config.toml
arch = "transformer_decoder"
train_examples = 98750
vocab_size = 513
activation = "silu"
mlp_ratio = 3
fused_qkv = true
inner_norm = false
beta2 = 0.999
lr_schedule = "linear"
warmup_steps = 3080
Rows from block 7 of a small autoregressive pixel model, named by matrix and row number. Rows with one number belong to one neuron. Each number is 128 + 32 x the weight over its row's rms, rounded and kept within 0 to 255. All counts start at 0. Numbers have three digits each.
After each neuron's rows are labels from the 100 images, of 14976, where the neuron reaches its highest value: "top examples" is what is common among them. Only what is clearly more common there than usual is listed. The data: pixel-art sprites of 400 made-up characters on tiled backdrops.
# fc1: MLP up (model.blocks.7.mlp.fc1.weight, 576x192), inputs 0-191
# fc2: MLP down (model.blocks.7.mlp.fc2.weight, 192x576, transposed), outputs 0-191

fc1.447:136055131162167096044131158116138138142081142128154123131108135152110141070144083123102103169152109087169081126156111086116130135089114123116107089139031149162112121150100165183185151126156128104104109152088151124149152148126117147107059132101181188113181091074109134160138126111139131148153164140159132141171059076103122165161076116126186131154119168084130134142104109167121107078127076103224101129095106147154149116074177123071132145131165171109137169125129095099105092123150088163141107138172083153192148145134128141148167178111155148145124124150121143140116201080185130063
fc2.447:149097107140128165184142101096160137110153148130150125166107144120162207160058127156153153143100119128134150139133169093115072160107142150119128106119104079052203133146136157086137152055163120149198120103138137178109165152107147109145143157112135099156105145134080120123148092119159154161131138128106142122042178135154102136127099164084124144178097108171143125163123091116078155143129141123145130173095102154113143130135129111122085146062099137082126124082151075119143109183167135103067128113126042068171088034150092122069074177147130096127182101138091164126126095199169119152
top examples: purple

fc1.317:164146126088144118122137151181156133159092170116116128072064101130115118107076122131109108138191109099126133069147121145147053139111148180177122168117088172152151129139112147092067170088080114168120077177105129061126119137172106097173144152153161141141115107141172130145137151110110130108097128126162072159135084078116087186141155135103144079113110077148124151146172083172140149110141193153114163130174050170136071140103117120209113121114152073121097104116194162071090103105183129153132175099088146140182115158169154138185150133095097119114156141152111167056157145105122150116
fc2.317:175131193141141092143106145174098134102135101141091148194144159170084088153190115047142087115120165119109134177159134154106117106172158163105104147169120141167122109066136173159144113187135191141189136084139122124124114086112135135147123145163055181138074119063149113164063096134068136097108085114145155172105153122150182123077074135111116132100118115152104111153155143152070095119108151117146139134138081109094071186139179090124129174150115146118116130131142072109152166142111094116137118184148094126127135135164115061129131088166087149161161109073145176222112100130107095127
top examples: blue

fc1.355:144137165104113068102169150131155159138098100126170113124226109151122122137002118161101164154107139109144103105146099117156125146118109110089123114099119139094108171211135080089185141096146125164132122127139093114095079136135136156099083161116138053195118090130138092123135102067123128174099140146120089082168121137134100094079127134090138116140118095077137067127160137107168113104114127182108143177142126159139066123123151175103129060150098154115068072208177102133088195110129120100137111077115132111096158140156156135124176172155114139168142174109164134139165143157095164157
fc2.355:154145142166117203107052114107134094151098163111094165125055175162111129128143136099137107062123151143102106134126125115162117139076193103064146099171117134158134140076122180144108101170113145180149130146165164128062120154083073062103153085103112160126154149176099135141082158140159166135145118137179110112053113098171183128155121180147172133145104178109102140095132110112183114124109148136090116160098062093110146104087168087157098161147178173174151137086165140114164122154116106195173144162098098132116089100091109169155146103109153120133114133132175080141119062130118122064
top examples: white; pink

fc1.479:110118155112130124110134079192141155142095100133094085162088106104138200144103117119172045119132130100136084122100109067090093155162086103117076133107139121151145112135094178137077166112133135128077146110093172146140090155105180122183184163129099168095117131157119153129086099120117106159137163129132183143132112167166162155089095098120104077109107135124106088146136147102193078075161123111150161130067151139073179147184128124126139084068137109115168172103153115106133133091121135161123117144157109123065103131234093173182192147079115187201141156113136075119153115120148130161
fc2.479:138125158161147088059114147164168138048114125130110095171120110144155148095155100184140167147140119128095094157131080136104117137148094159075165137105130147118177134143137143119131130120144120124121174104093069091107074083183127102128115085141163105180096098172156133155075162088144142093111163157076176085136112112095143081129143100170118154093091151124082142071165217109135098104106153148155188158104095114118102141045125061107130144088106172120084114195111161156122146135127184126157116149146148147089125134189157146192106083166059106131126147110116129196132099137119157201
top examples: large; grey; yellow

fc1.85:152091138206126108162092116147144146104141111100095098148175114082134166112168173172098086189110206126099148092111129091082166098134194208157077108117098117075188102157158136124087099135105167128100124183110127158097108095064165138130170114145154142155137155143133105159127097096155162153118096087065133150101143089133111164091152073165151152135084135138142173221107157083067097130119076132144139127130091156119159149095109189103116149124158116125101142053130181163136104153124132128175059134118107124114054112125147172100132136161118103140156091187109131136143109089156146127
fc2.85:088135163104117122097150120153098169158086114191123126104117135140111141159089092083183140038148058078139097208128172110165129143114111064071180103140177152162080167145121151143129154090158092142169158069138166066185139102154116121117112138136064144101139105132182145122151121128127126125127137149181125105140121140123083132192112149078112118100169094174108134056152115174174204117109168148105111092134124108142103096148173080161109100098096173127146101171148080083069160132125125146140177105139109149158119113144121097131144089101143136099131191093143116139065150191168143125
top examples: yellow

fc1.441:146184151171103171110152121198198127119150170109135066123150070110101175135072152088132109134095101103150119094126099096107152110129105187141105138107120106168103162137068197161087069096176183174080153091140156158136051144135130088085204132159124103126151081088088136117063171188124129098113095161139118129145139110077129157104143102140152106094146145080099113108134104175152098123162110127129164081143091165069137165083135117140137163060127127166147117160134116154078112113167083116114150144145140140108113147145071173099152081123109156169161165140139104164188113101176164117
fc2.441:128114160163102061128128146160109197114166054123124139129194143105118137091157103191163147152139203128138111119134132168121115114227197115154151083199077151095155131160084128096110115173131110083115125113104139132107079080164124064151107215091080108157136103128148151123146130076206153137135159131133164118136118120112133081083058178157044140135135109105105092140170153145122128122148093154139143116109132134082113083125131120114139090146126218141134134153129156096112117124094148180164146158085119139143135118088100130107072135118123128125067090175154152128108082161103101094
top examples: orange; green

fc1.153:168135083093104162098184143178166135136151126092108079146168137143059116123086163093103118148139107104123155069066112115140112141085159090140139189178113141137161149112098112120159114167106116106092139145139079131105104128092187158111150155136073160166151105134111107106156142126160098137140140156171108189128101100078148126141058075120188189147083158096155125148096154105129124137127118114128153141042122129116166171065149139130138099146078142167116146136119153151141205104134055131001167166122111115089179169134151088140137136126137140149208139121134083089156160136141162157
fc2.153:152114169159118121088173153127152190114122138129113217194148132125103102090126145141163098125138134087045149140100120166107131168107151092091102099185088077076116164108090101101139085086154153157137099148159153091102070131092109134164150134111104178166085124111132123104124110141126148116079089165111108062154182205090170087126079138117156148054140093158109166142139156108104099102144135125127087097177086142146105142132086140175177085179139147145127199144127197180111152108113138155107139089123126155092173154101143107204176161139075139144082105106130145155124116109094171110
top examples: red

fc1.487:148160162105107112148098156136179159138043097165130115165112094140068147137073130138168149128116227136155059091126135151137142119148084077143168160097151142139183177142100118138141111097174117157138112139140103134121099094103103123137115142145137085184147079115103133102126130152116139211079078099127152139108111133115102090176160054160117140105102130133160099115112138144142112153095134148079095140099153197160110146054088099176083087103082149135111139108171126099137101129119126162106212105130068035102082153177131182131121124134138169166170140068094138160130170107122136164
fc2.487:180124149196163145131109102121097117149163134156131115086159142185145108054171135080147089165073087172149140117086094104171087079141086120119111125139133120115064145076152160129137143125123040115153115136147116151117135164108130109136121127139153107008126185124124090125149149115126058165201115091141113151134139113162160121151085193111076133177127141156102130082151126162107157116110108109178076141108100109075138142163146142116122107165181125165168103141143158113128123088215139186115122081051187169152144148137157139176129116105093126137081094140135098132118141089153127079
top examples: teal; green

fc1.366:193174147136068064138117096110215186155105101119105065156114151157056093087113061146153073145191129094159144084138095104106139102142134104133125098172116139180122188109132118128163154145150123151157103138095127099090059141136116094218136153131100115108110120139211137089141136118141162151166112144169134085112069169103109129137146128171081181159114113123134173168163131094178180127107119173160164105155071093133150118141099117172064157100161105121087147143155133072106088100157112131133131151103086143175146146178160133143122156104083134157136134138127173135099181119127135086
fc2.366:149138119025102111158174105151100141163126075096110144136137137120096055143130125194077136101140131142132083084179134133126079115145149117145180154152127143177155139164120129128122123087199166118135132120129165072105115153107116117119138175063100167112110141073149093144150106140092150069132128155116170114145167118137148147037121147162171143092138117093118176162115094095157175120163168157114156160101123046138123153118136110138102154113150099161062152146107106072166140094130085103105151221151131124098139101144128123136139117126111123145168220094187121090106101119132039180
top examples: blue

fc1.284:173112138157123108115120108121107126144078115122097094143223139154149091139115153107133118163134166106129125087121111142131126120150087160140127161097131108126149162169154188111126100173034069138073119113111122103126072084186141117194120148113120124149062130111182101108157153165104105139165125124086092096229150175191117104141152071124232194098140106116172164148177139087156138109123113122134114137134147168141117137131085146202112074098157096172084072137185101124088066143107116111151130137113161164180142122142099119124092163077100150123113138094171126130101131092124149093
fc2.284:104206157115107131102101161102115089137171142166083096107063112148125130112127094183097152119096132116134119133110107154182123085143144109159183111158121145073119128170149115167185068157179161073151119129114123164129181137082144184084141159079104097085153118140137076145190113197139117138109098130098086130121085081085168136100146111097092128132168136143101109112088133110121153171078099053096132158101149135118094129159127171075189182167120151070084151182161144171168151124139096145105110097128108171169068106130098152171183104090147151176105109082155108109094174110168135154
top examples: yellow; large

fc1.392:159152129135101166148166130155108089140095115165115110178150122110126169081092118175135101138096167136147117127163106081071126145100105113152135111142077100114120170195195078171117176127147095181120102067111191135086129118137144135124151114111098123101118079108122099110164147107141069147150104118070102089081164126186209161189096105124161134096053185124174138179120175083139122143142101155198120112074143077122179092153150127108138148171141134168135114144129050157128157082160099167172092130128149090123150189160064122103171158103127148158145143134106064132170137115125158112
fc2.392:095112120099130111130133162093055144144079156130112116162127111183121130146174118103162169114145112102128111187158099149181156150136137164075143138138149151158106152031078129112135119119101153134129118150112120057097125101176140151175156087153177077148102142093111110121128108141134093109146047168153127129107116086146127158132090142140161135130146092173094130168152072102104137114083142184132136132202098154065127185141135142141130154138141097137219054107140168102109095173131111162087151150138094144223066143129164101166060142101145164085061076125084124098109151134155116134
top examples: white; large; black

fc1.512:119140152163157103112157089173167124162124138171109135106149141152121181098141081127157060099095185185155069130119118086120096093056101137157097114077127168174094154097137109143127136106144110125120124090088173156132146143123108146110166184153108152105116098120151115140149102147134112142116134124092126113140158149102191074085087054144130178011118114110158099107152156106171072108093099111206107143113141154155186148142162155079141163149110121146151166097151121086092176111071113112137160027075142156106164134134060103150150117178091130122200118146163105112137127129125146130
fc2.512:057119129087129097157137162091153094130067121140125169160139099128116088118089130130141124180107073091136079154140182162147122154170086069127136186114165143084100121141118156130145134094170117133146178151185079093096112125124122152146137080136136136156154119133083118136106145131106090112071134115111140137147117157122125178103178097094176108133110150101091084188151120138105093124185138131126171090115116114093076112123088078172183158145091112113119088188059151223109156176146139165068067170171083159153106140199148077097120132139162102162105135055119156184108116171130152126
top examples: black

fc1.370:131163152126116135117151153138121138081075124124113133229136133131074152178094111168144168181149197072143132145128117044125149147100093176138155118159117170165126133101103096152086108185144151127163161062106158090131099127105141140094185179190117127124201097070075121106090098127116110172124079149143096144122145166148165108114119168108102110105067149130129137129134150171122147104168177139065164107107108109070160169115065133151104154153149105121152094131111161127099112039156061171114122126142079104085147135118084113105133116069159153116115099136161151126172114150190089125
fc2.370:165083101147098114097126091147131078157164184115174202124106134160134065150145145122108153106181102114095200124112141140162083110148134125178124109135130073066119115149131091101212094125127110104110154073151062167062163078117155157098109080105134076150150167112108111162121146163156140113103128103127140144168162124159114105091104122120140193155145074131149152093164152115174079173067091139110098154096173130195067113108129103115159090074108160105148149159121144122154140142157218157147131113156150106208092158106086151144070108145123102149138137127197135097123142118099121106
top examples: purple

fc1.461:109121130146089125145161132106131160152092129072171141132155151100129115126130085146110091157143134127178120105117096123095172124083080151152113142157154136162184114136178164128120112119041105124055125127158145169124056165097159121102183188152114083097163085106125126127157083122148102073139192100129159076163089099089044069153121118134133088165145215122155118225118140109142151135220104112171109135121157143131193134122086150089146134121109141100096130131109065129148141097155108125122172114189111164131118127124136113046104116063149127132142084122135137140131187092152100117
fc2.461:175154116157144110067103129166109157153079104167129099096111134113136098093116187104212117096165149093113109117119142164116137167120134119073125106123143108166188156092138026143178160122164126092147126106089132119100121174138091167180131124065151136075094149095165102131106123201127148115156119139160027148141137120110156132125077121086174135139120056114108143071103099114138134148049180167100130130158143096194143127139154156173090103140108124119155151144143152081156141137129100118117124175122135156185061098092179141140135114171105158086148114191113167065095102143107137100
top examples: black

fc1.267:120123147131142127139169098099103203114141140142114092136070061124094161113131095106154111181104095136147153115138101081149137091131116104166166050166130169136166116188101128144109085133161123132138128120056135161193143146136155119075089141182155171122132155090138083138198160121081143133111052174110079119105142098139093169123135118105147071125154134126120104148163074093120134156192074113077174126111113104163146181147128125091135151104143145121087150112164125082155087097139116149135152102088101005185145113149156171153159165146141127101170154145120197135133133098180170161
fc2.267:147137091194098156169145162175151139137120136082166125096170141097086091147153117131113147116191165114156092098101168135157167136118078161082167200125147150153112065112153110131147119122105122110102163159143115095095127095111105094201143153141137065099146114097151134136124160132107149160038151153208139196161134120154138104082124092103125158120085132144123158142155132142130167109084182114135106112151127097161109142167083142129131063085114118190220080074167118131137117061160160133202114133144118125088076158090153162129117115096131109106125127097075067079133139166100073120
top examples: orange

fc1.75:160127101076089126127194163133178158209166162091142139150127078125148146122133106077100090143148119141143114148153112099158116136105121113092173112152111170088124105107179178082131145138123072167085097121132126117077110156092119124089063115096177130097195071093122077106114132133122104160175129109145102129124145126121191093169140125147131081106172097102148118144138128140146167115125214162065102158050057130066116224120110178141080085115113101141120126091146162113106134162163082132089113160160149123105125133148159146087183123123181181130153140188172169152147124113127163116
fc2.75:102112159113126164181074066108169143112056070168097192147129126129144157106091137078101196078133166119192122135153109164093148136168137237123116134118134180136163100157115133157087168122091129148167143144083093075138119156108165112124196093159114139164088119130147125129105094081139147136087161092108113032170112134199105118094093174121165136121165064146142158103134142106141156170143119102126128104139131119118169101108171094135108124089139102159081130126163143091112108115178119148169105101130080063169111155096106124062085116103108098130100122142153171125132165174137169157
top examples: red; purple

fc1.62:177095122109134079126190139117124149159142157143092131128084127138082139146127142142124143169157138046164138085156125090132112125107130161153064099155059155121165180073123186095164141120113173101112094140111171067145173093154127130068096145126159142127178164084117109071102096184065128158114156164134098129135124061121114097143118115102159104191161083064142141178166109138137124131112118114151161154108104155130100115056159233108156103092150129140129115101169153116058115078105095131090107142165121149162138137122114157150147191082191131170177149140132147093119173079126124105
fc2.62:133099127135110159180135115148098101142108153124170116113152142119115146116126121158140141091073074095092139084100172172162167177108126147111164162116111091123151137168193070106131134126172132181180099119152134174094188125079147148183198159112070109136124076138202167146120110170133145122178085129153152126125179132172176176132103107085077142140124119138155124129142088145082082106134130139090099105069140137130113171116131025115102103108100150123111129197118065114147133147108126113159057097113114127167148112144152119061127106164042139102137153131057067106153075139143092118
top examples: purple

fc1.510:110165183167102123094090129190105130173108088174130071147119160176132190102101187054101158187104152151148088097085111130158164145096100155134090085088167107119118106164170146163119149102139076148128183120128169122098127113185163131161102120133133137165176113094137137125138121102146129122132165154180143099156102094186101102132111127092192173073096181117157135083078114123109057097087139113176145168128116132093161129074124144172103112059133108138128143102171109165124098049164130121135164094061132089156095179178087169108173142143108106165111090130084103148157126114113125144
fc2.510:175159069182064120134160084184099096128133167130158120205064085077143142133142167127139129148111106146129103135111171189079125101121143155162142132171147099084102161134081084062136166160125108105198071183144085142142137122122149141110157084109137126164152096152104078100090101123155120100139051110131108163165153123068121125119141161126101163118159105113145087117113130102137140138051063107070095124121111094136100151178175170118139130140150152141166069161123071124105132179097143117163101097130124181185167140126109132114106171172175057118171111144187120084109118140141154136
top examples: black

fc1.161:195153133147095172107084154133127149095115141100095089129137053091089126111046138115129109126129133075141086095171118084196166096120170172132098167082086097154135165076146113128133099105126130136099128146167150148090106101126136137147153163140181085062105065105136131195090147187130084172141123123079155150099112118168168115145192113151154161085138136120137132089115176155112109136175164186110140104150101139064190155141132149154049131163111107164143117132161155166130086135145097142145112134105130090187125174161135206150113171074087161175141089146131117119146129112127102060
fc2.161:101143156156099102145132131161109143108168154147118101067167136109077105100149056145147143100102108104107133141139139156123065103151097119054180080125098128149163156168091134156140103147152122212152150130063087124138138079172144097120114164143053160145068122136192126120098196121121104108152147158124165155220097115090099153116065166127132149110118101085078101170142131137115119137164059119174190127123101146074123143098119094179136186112118146099100132121087092082086159161170094167111155149132168143119113144205122143155119164160120197162093124140134130137080169115105167137
top examples: blue

fc1.177:128159140196126105177149163153185207153140138143056053156156058104150151099074099108116133148097115172083112103129091141164160130160105132176128132101128187104109114151160156125115151150034151142158098161118086047119125099059121125155081093149173082138123168097119114125093129104091107144136138109128098172154142127123081162085197088106175084148137164131124121095140145107137161113151119132107115095114102135152112100179088147149117112121159138123114119050166167083174115111112145137158105143137189053139111098117185117082182122168133113157134081163117093114089100108145181125
fc2.177:140105143094141103066171033122088141149114103165183168121127131106076120145116159143148150117163119115127128174127218123112129120088155075164128151134140118081172088088084061123095093084177143143112141080088129177172119143184127140152148155082044168116119082153138140084203143159111133193139097149137175095139126146104177110155086156109145141119140134127098131155109070082175087131091149133144107076179122154121139173114102111111130059094154154094158127177119121104058127158153124115079169107152109169145135133171120096155183115076116143123137206123101103132169141145115120142
top examples: teal

fc1.220:171088121178125136153125128134102146146099136154133093160113092037106148097165120140128097137179145110129138144109090077088155170121126114132098110127087122107160179076217125137154138115187155181101104104111139149144084127096137119172198165050131101084154074142189107115127124078112108138134094132138110107165123149122132122151187032097163121135110152123137180161107154090179119162091100202142176124113082116117146146115067138055127101122168159159110195087099136136140083181136124110159142124130130171205160119102141139123089189121078181104110110164143130107113131127111170122
fc2.220:059177128062143140120095145080148145098135105081137149141161176194119051149130099192098137104091206114173110151104130154183165108183121120139152079152131153136144134159132122123123119122115044099173106092086091116145143138087080098116128145178148167126114094165112128144140113099158118131148087171144167128150152157142063101117124190174119072104128122209094111104124112129120188157123161147096146128125171133153172055115126098125104058106125167171096071071177126131134128054137101170097107196130113114110123097129114149170134121107147171125120148135103148058099125162116112131
top examples: teal

fc1.86:149044142192090162136132142113175158159109177111119107121151118089126128129159161139163138170155120099161153128075053067169129157079158144076077051098131114135145174132108166174153124124162145122171113155118138190113167137128151142133136110085137111086166058118123102103067088122114174175095058150146060115116086119134129096167128129116127129107150175061139108103101126164123177160155099101107123114119127147086121172114055144078107147152089202173117135074149119127190118108143140155114137131101114111151183109136115157152127169111153099127149074115178154162108100090201142110
fc2.86:099126113100116146179131155125109085153101110068153158128170129139117103098152094039097110154094169100108101117157167154067157076175138151182156111091131161096168101152160151089141143169124096160092132127150172127098096133156129141151164107149119116177094130109110116115155124143122087123111111118132084101154090106210104160130105164142183106148079133146122110161130088134103133156179115119123189169172238141134096096158113149213121137046155070090116092125108141158130089126132096112150112155134196147109099168128118126045102134113148195138118157142172126100142136168055122083
top examples: teal

fc1.486:134143172141101148139160119153143100105139089120109107149121140112117131116077105146101121129122171105150126155172071102124082120062097141047086208153158078179094212137133107118159142188109112091125132137152175114133146154174163144113121163114111087164128099150124128087148195201102116104117125143102076158122145091132157153136103112180138120091073145123175150093190211151106159124126069138153188114071144155132137114116104096117107111161152067187110095103117108146121177099147108108063116139169154103120103087167101074166163130110135136112147083056131117099160192142157163087
fc2.486:142125168135119071122171136140180132116054147092104148112157132077112104145130131114183151107124145123113095186121119133123138173171164153061117118106122170129113135164124155083111131135129138125132115142160117126137182088159166119193135171141158126159131110148126130137100128159065125118072194148142067160173151082125135141122150097118154052075143122125079121098106094085067122100130120108122150115096182156122085080183123155166089137134122100092117049102131093110153143132103201139164182168119152123048140044102098090124130149130184118164162206081130151154146145181144081069
top examples: black; pink

fc1.12:110121166171097150138092153111110101140119092165105118141125132072115143142147097141172152176183153069097133147121131139122088100140110173170096174158136127159168107144109153126156158106103114126137156176050156138131095121105125170145118137103175170136122091126184095140158141202100116101176076099120117091165116127119129149117086135107115141074104123094133067182158172139103139077157101114110124127133169158115094205200137174105176120081135172097131096079145078135124111049162091151084086113177157116218129146094128057063145183127126120101096185106124166158144182151134141156
fc2.12:093122140140165122101108109114140141116137126133133122178186105120144079135074159171094179156117144114152123126075183223095171125133153093157121117098104130098086100163120062114171146124090135128132075148150107123095179119167152093083094158124083084113121107074140096125130136100140095144138109164148124149129117147151136029099116104105137141208159105162123185099097159168149137143091128105182088121134149120117165106082131100179099173123111123138152178118141204132144099130097148123134111103066162141049176133113126169145127127163171198151159112143167078091155068036155144106
top examples: black

fc1.268:134169097159087117070108192110107136169158149124174073142146135123141144161133146123240104150076110143103080091174112147171113098103112132128111180124139124090175144159142163131148120122124138152117130137078199182107104105168102112090089120177140111172125101114113115084158076129140069150121125063112147118139087133157123146112117051160189102122130137102109129143129093110139197091123184145117083135118113170135083128081123126196073063081140073144107128156144103127130119161135142160068174126126131137083103152251121135098116149112130165119148149183162097147143143101100124096
fc2.268:141062144130103182160158122108131075151073162150080155063176147139168091139140129090215147176160141084157154118072157118157044143112136152142149111148170189110125159071133087129086153155156137119128140152131110115092158118116086137134104161118133176125136118143124139158188176160114143095110097078113065090163127133099141065179133129157093147040103160094151136111162165187164113103127142169099116077107119143136139122127116118106155094105134183117096055060134170170107186126164156107154149102130127149187148153086123095150095129097129077138105111060095127102163106106128104137
top examples: orange

fc1.233:155133157131110164125128082195108187169141132096120109146146177107095149069092160152115107168148169198082189139115143122119123150046130120184089121132147131090102156121213090132148164143168116114112132134126156090078106201122124146153150101085123111180130099098155083147154138125111116130112143105110102096111134134085121117130136118147142106097112160140162175131131148076095118167131150116111198086076068094155121112104114141121073112139162072116132110103138083151100146104094108116179125091136082079141175146207114156152182099082060111150153140135190071121194118173184172110
fc2.233:104100163115119054115093145144134120171161120112144081157143077058138145145170116119143125117144141131163136140137070137141095169166129137113152085096196102171154143126123109115050156050121104178113128082108139155165142087148108148116116169104078225119092124082101141139145060076128152101178151121174188114129173168163134090181149156096137122122170141108097127160112204145179124182117140111164121143110138123148175132109110156151097164092147139120153107065136138043158093108071132072162131115158103108132100108138062138121131113094108137134139071189138089142129125132153200135
top examples: white

fc1.419:132107158073074121105170136143166188173167131108113168139182165199117124136077093124195099137172166169206113160104111114170081141105102119120101119123119137089098114100151166168151151124150089186153129092095182108106157138141124147144112179173107166120168090105140133103117124121106113116135085116115149112151130132103163131093087148130108176060142147119150096085140124175138169129088110169094108128131058094119134175087170133065155115160058138114130137079108167089134174110139108140156128092203155154190167132162096150059156132158126100140116048173120077150153098098169152102
fc2.419:101153102112136081091110128093106116164105117131184174144080109104118147154173121064104160149021140104152111109142072148069149087106086121077131084110161087081105124146140109167137109061122090095192117157187137082148166151171126121161166125155143078181156139084114119114131073186077155133092130141170042056138121140131142121149093171191172152123041097085152126116138142094044118173125184127127128160142183115157132112130096155173107117103151133118110159163164124149159123134118126156146142155126132102159108139110127158104090134113180177096094142149135144118100126116164118131
top examples: orange; green

fc1.473:185111151114107125055171138121103129177100127090119126125104154106121150098110156107161147146156111095186098139112094125166143121095154145138099123135104122137182105090123164135088186122125116152151140147134120155141120147197148115166148146106150112119084095175142095091138134066080150139105090125135139133135038151131101196150170121132193091115145134153179187098107184104180192159145136211080179129103154101099110084174123158148085118139152094153102097036169120165161072093136115188108132101105127093139127098144137140144101114085183116140097133192067144125076117121059160100
fc2.473:138136162142143142115105108156182143147119110121146091136107085141148138128134118114067128143137183143100184077120208195143174127127100081229124108097149082103096164152183170152125105132126177182166157122156107134165161075098140088089165128125105083152153140108137174144117123069116110144100146161118118158109119141121098153115146081090152144086150158095109066122136131166108113122112064136147081117088103075118140153042121097132143136089044104119080142111158151139137108122139167127155121210089116112178136104121123126108132121174156111112163171078109115093147118142160243083
top examples: purple; blue

fc1.446:159159110157066143187160165139133154166133107066134167111177128156128096069138108065138061163154149118078133156119132143099119169123125153114120145182121146145139140086163171097110126195192119120144152132155134059114078127091133142134165092183144117131139147106132088086116155156103097129118122136193087163189104115120108134142163170180112124103112155154149087096140158122113152097169147132075171099118091141081071089203072159182069082126130107135111038115138087159113137078177089140127073116103166091112136149162136053123133112120155134106153134141164183117126077159129114159
fc2.446:123140113118146167122136107089187116103107112169123107153168121063152228131079186168137197120168081121174151171127139115134129116140139101165112101150099108093150141165141106187136097125125085176141126088170128143129147149148158150147085103115167149130124104141079114121096152099149095132131108140134070182154093139096118117128135151054155153104144072121094188173121193150058164141119115155098212129083111118110174112152144020149101157122117133106077163114121119085091125137160117120085139092151109078202143114037142089095142097133147125118111130107167141161143180115107101137
top examples: blue

fc1.45:194113200069133128094176106156116177115122055095131141125138085091128159105134079087104100137113113106073088123129094156143134125136170179122103169177123146115226075130131151126081221097126118096118115138100112105070099137155145103185091143118133148170126147120173142154190118120112118131184156127124181149164119119081134106111129125064181122139139126129168175193141129063090102130108148141093175168160163088134138139134175213153143117159195123143148111109159115046085128115114111150092168104127101112144037143126111111160139144146139134117163122134119148129120164115086126143
fc2.45:098166137125101089061084103142124068141134110108137142105118120231113133138140157055140118123154135100142131184179177144075159073186142162143075155150116067147109131137104101209147102171184121115110116149161143148120132091191114182142144098111162093107114118134168119144108126111100131116144046147121153125126178138142068150149173134194110149072104172114160084117141157139139140144114149126136096158102145085089139163142132071131109117130080101145174132117079127134181079106186147095142083153152152120108156130171111146136127109093136134133171085127189066115116086075161049106
top examples: red; orange

fc1.431:158140131188105132140106185154117102184126190157167127163148108119150174072089063131107136167137184185146094154107093109131102075080200127110093193123132155082132143149117080119181144165151082132143103090085093174095141087112131152122147182059133110152151129091119104154155098142144147119119111140137111069128161097115084123123090124103128135124143166088122144147135141095117143109154117106104073162141066144114098136123105166121116143133084125105091151165108132079192119134154107162042140161141158124208163142106117089100192078047144189168152161137150145063111117084144116106
fc2.431:108134202114133142088153133112145185138114114099137139123200158183089098154143141120106137153176098085152151077164183108135145152100076108077204086140091120135092103054131127115179193088141137127128129104197139125184117165170132149157079136153194186099121167130078100133095120146105129098095151147141068145075109136139193120124124136109141119161098122078142083132093124170101119116178203065081114178126163102085138096091156133093113183112146129153097156114093125148156098130098143105149146100051137131076106096141145157140148151152114115110161069126176143131138078136126139076
top examples: black

fc1.148:167148122119054154120163119192122143138072142133168105073116136137088154101106102112090142168153194142150131087125139087123078184140153193107109150119124147172132125191094095116117157126105097209132149132080093086101081035096118131176148088119131080207150108132149077065118111162146133126119145109183097100154109137122188171172084154099135091127135177142158079145159125158114107119127140161101144142181085111126113160119111142148069139102127142087116195130156157139133101075180127124084165127097167123111128107169080172149159164122066198142088127088146137111105132149114149144
fc2.148:146142177156136129137103118199166151148169143160152099142076123097139179132156132118081126137210107089080116116133139189168120131076142141177092141100165117157098094128130150081109150081018164151054139157128147107108071048097105099177119083095138038171123105109107147126102131111119150127129128082103162166156118112159113105158097152076110174077170143100134153101150142151137142123152113082162192142145128117157119107112124117147183133118132143142158151111104108122119092093129120137154101102144140102085165116082126182174096174186045079089148139111116188144109136144124136183
top examples: red